python train.py --hop_length=160 --encoder_inner_norm=false --encoder_subsampling=4 --decoder_head_dim=64 --decoder_bias="all" --decoder_connector="mlp" --decoder_tie_embeddings=false --optimizer="muon" --lr=0.0036 --momentum=0.85 --steps=12800
Rows from block 8 of the audio encoder of a small encoder-decoder audio transcriber, named by matrix and row number. Rows with one number belong to one neuron. Each number is 50 + 15 x the weight over its row's rms, rounded and kept within 0 to 99. All counts start at 0.
After each neuron's rows are labels from the 100 clips, of 14976, where the neuron reaches its highest value: "top examples" is what is common among them. Only what is clearly more common there than usual is listed. The data: Morse code for random letters and digits, with fading, noise and interfering tones. In brackets: how many of the 100, against the usual share in percent.
# fc1: MLP up (encoder.blocks.8.mlp.fc1.weight, 1024x512), inputs 0-56
# fc2: MLP down (encoder.blocks.8.mlp.fc2.weight, 512x1024, transposed), outputs 0-56

fc1.325:18 50 52 57 16 50 50 19 50 22 50 50 50 36 50 55 75 53 25 50 50 47 50 74 30 43 50 61 50 92 11 50 50 50 39 50 50 22 50 50 50 40 50 50 50 47 34 50 50 50 50 62 11 77 50 25 61
fc2.325:50 42 44 50 69 50 40 50 41 50 50 50 86 50 50 50 85 50 50 56 50 50 50 25 50 50 50 10 50 35 15 50 44 72 86 50 50 15 61 28 50 50 54 50 29 50 50 66 50 50 32 42 50 50 50 27 50
top examples: reverberation (85 vs 15.2)

fc1.535:50 50 40 50 27 50 13 48 39 22 54 57 50 50 50 50 50 72 69 50 82 46 50 50 46 50 50 50 77 50 81 50 34 44 67 50 45 16 51 50 50 62 50 50 50 54 50 57 50 50 66 50 50 50 50 56 17
fc2.535:81 72 19 50 87 50 28 65 48 47 23 60 42 35 50 28 31 50 50 38 52 50 50 22 73 57 71 08 17 59 42 50 61 41 78 20 50 25 63 50 50 55 58 35 31 89 35 34 37 50 50 50 21 50 50 36 17
top examples: speed: medium (61 vs 33); the character "e" (35 vs 13.4)

fc1.139:82 59 50 89 50 31 50 50 65 55 50 79 61 41 50 45 50 50 50 50 75 85 26 50 50 50 60 50 36 75 50 45 50 48 52 50 92 50 70 58 43 50 64 50 50 50 66 50 50 50 44 50 60 53 60 50 50
fc2.139:25 50 50 50 67 50 42 64 56 50 50 50 76 50 72 50 50 50 58 50 50 50 50 50 52 66 39 42 50 92 50 75 50 50 04 50 47 50 50 50 50 22 31 32 55 50 33 34 34 50 82 50 75 50 50 46 50
top examples: reverberation (35 vs 15.2)

fc1.739:76 50 41 52 50 42 50 50 74 50 46 50 43 50 50 23 50 50 01 50 22 29 57 63 50 50 50 24 50 50 50 50 43 47 59 50 35 68 50 50 72 50 50 50 91 50 50 69 50 06 66 56 32 50 52 42 19
fc2.739:50 74 50 50 51 50 61 50 51 50 51 31 50 50 50 50 50 69 69 40 50 68 52 78 62 41 00 56 50 67 63 50 50 48 50 50 50 10 50 43 38 57 50 50 50 50 50 50 50 22 29 50 51 50 50 58 83
top examples: speed: fast (73 vs 33.7); pink noise (47 vs 20.6)

fc1.1:50 90 50 91 50 50 50 50 37 47 67 22 61 50 52 35 50 19 27 45 50 50 59 39 50 50 24 50 16 68 25 33 28 67 50 58 44 50 48 64 30 38 76 50 50 50 23 50 50 46 18 50 50 50 74 16 50
fc2.1:50 50 50 22 65 50 54 73 50 71 50 45 50 50 50 63 39 37 21 73 50 50 50 50 28 50 49 50 50 50 50 25 50 50 76 22 50 50 12 73 35 50 72 50 57 40 50 58 50 30 65 80 61 51 50 50 50
top examples: pink noise (53 vs 20.6); reverberation (34 vs 15.2)

fc1.296:47 11 24 50 16 50 50 58 32 69 73 34 59 51 50 50 50 71 50 30 20 50 50 50 50 50 30 50 50 35 40 50 51 50 69 51 62 50 10 11 50 41 50 50 61 63 50 43 38 50 49 31 51 50 35 61 26
fc2.296:50 50 14 50 50 50 50 21 50 50 50 72 37 36 24 59 61 56 50 23 49 32 50 50 50 50 28 50 50 40 83 24 42 50 50 50 59 50 25 54 32 50 50 63 35 53 50 50 50 50 43 67 51 50 50 50 52
top examples: speed: medium (79 vs 33); the character "c" (36 vs 12.1)

fc1.680:83 46 32 63 32 87 50 61 62 50 61 67 49 50 40 50 50 69 50 50 50 50 50 58 18 50 50 24 19 50 59 56 22 50 50 73 50 50 50 47 57 50 50 50 50 50 50 85 50 89 50 50 50 45 50 50 50
fc2.680:77 50 33 50 50 50 50 50 50 33 50 60 55 70 62 50 53 35 48 50 50 50 37 50 50 23 50 37 32 54 50 50 43 50 50 34 21 50 87 50 50 57 26 00 36 47 50 70 18 50 63 24 50 50 50 28 50
top examples: speed: fast (70 vs 33.7)

fc1.53:50 46 43 50 41 50 54 50 27 48 50 65 61 70 29 50 60 75 50 47 54 58 16 50 50 70 50 70 50 38 50 00 50 50 50 50 34 17 50 50 50 50 67 28 41 50 50 54 63 50 30 38 58 50 50 50 67
fc2.53:50 38 34 50 50 30 63 87 50 50 43 66 50 50 50 50 50 69 50 47 72 50 31 78 75 80 50 50 50 50 50 42 50 62 46 50 67 50 32 50 64 50 50 50 50 47 36 38 50 50 16 55 50 48 68 33 34
top examples: pink noise (45 vs 20.6)

fc1.22:17 82 48 30 50 51 50 82 50 68 50 50 50 50 50 71 50 50 18 50 50 38 50 50 71 41 50 67 50 50 50 50 50 27 50 50 22 50 43 50 50 50 50 41 20 36 79 30 32 50 52 70 39 78 72 50 50
fc2.22:36 50 74 59 50 90 50 50 51 50 50 50 50 50 57 61 50 22 28 45 24 50 50 75 50 50 50 50 50 38 74 50 50 08 44 50 55 83 50 50 50 25 53 85 66 57 50 50 16 50 43 50 42 50 50 50 50
top examples: pink noise (45 vs 20.6)

fc1.634:32 50 50 66 50 63 52 50 46 48 83 50 50 43 67 81 64 50 50 70 53 68 50 50 43 90 50 19 50 75 71 50 58 50 39 50 50 89 50 85 34 16 30 75 57 70 50 50 50 79 50 31 50 55 04 54 50
fc2.634:77 10 50 54 50 48 37 37 50 33 64 50 87 50 45 50 37 26 83 50 50 50 50 24 38 35 58 34 80 50 00 24 50 50 75 50 58 50 42 50 87 50 50 38 40 33 77 65 81 92 50 48 42 50 50 50 50
top examples: reverberation (48 vs 15.2)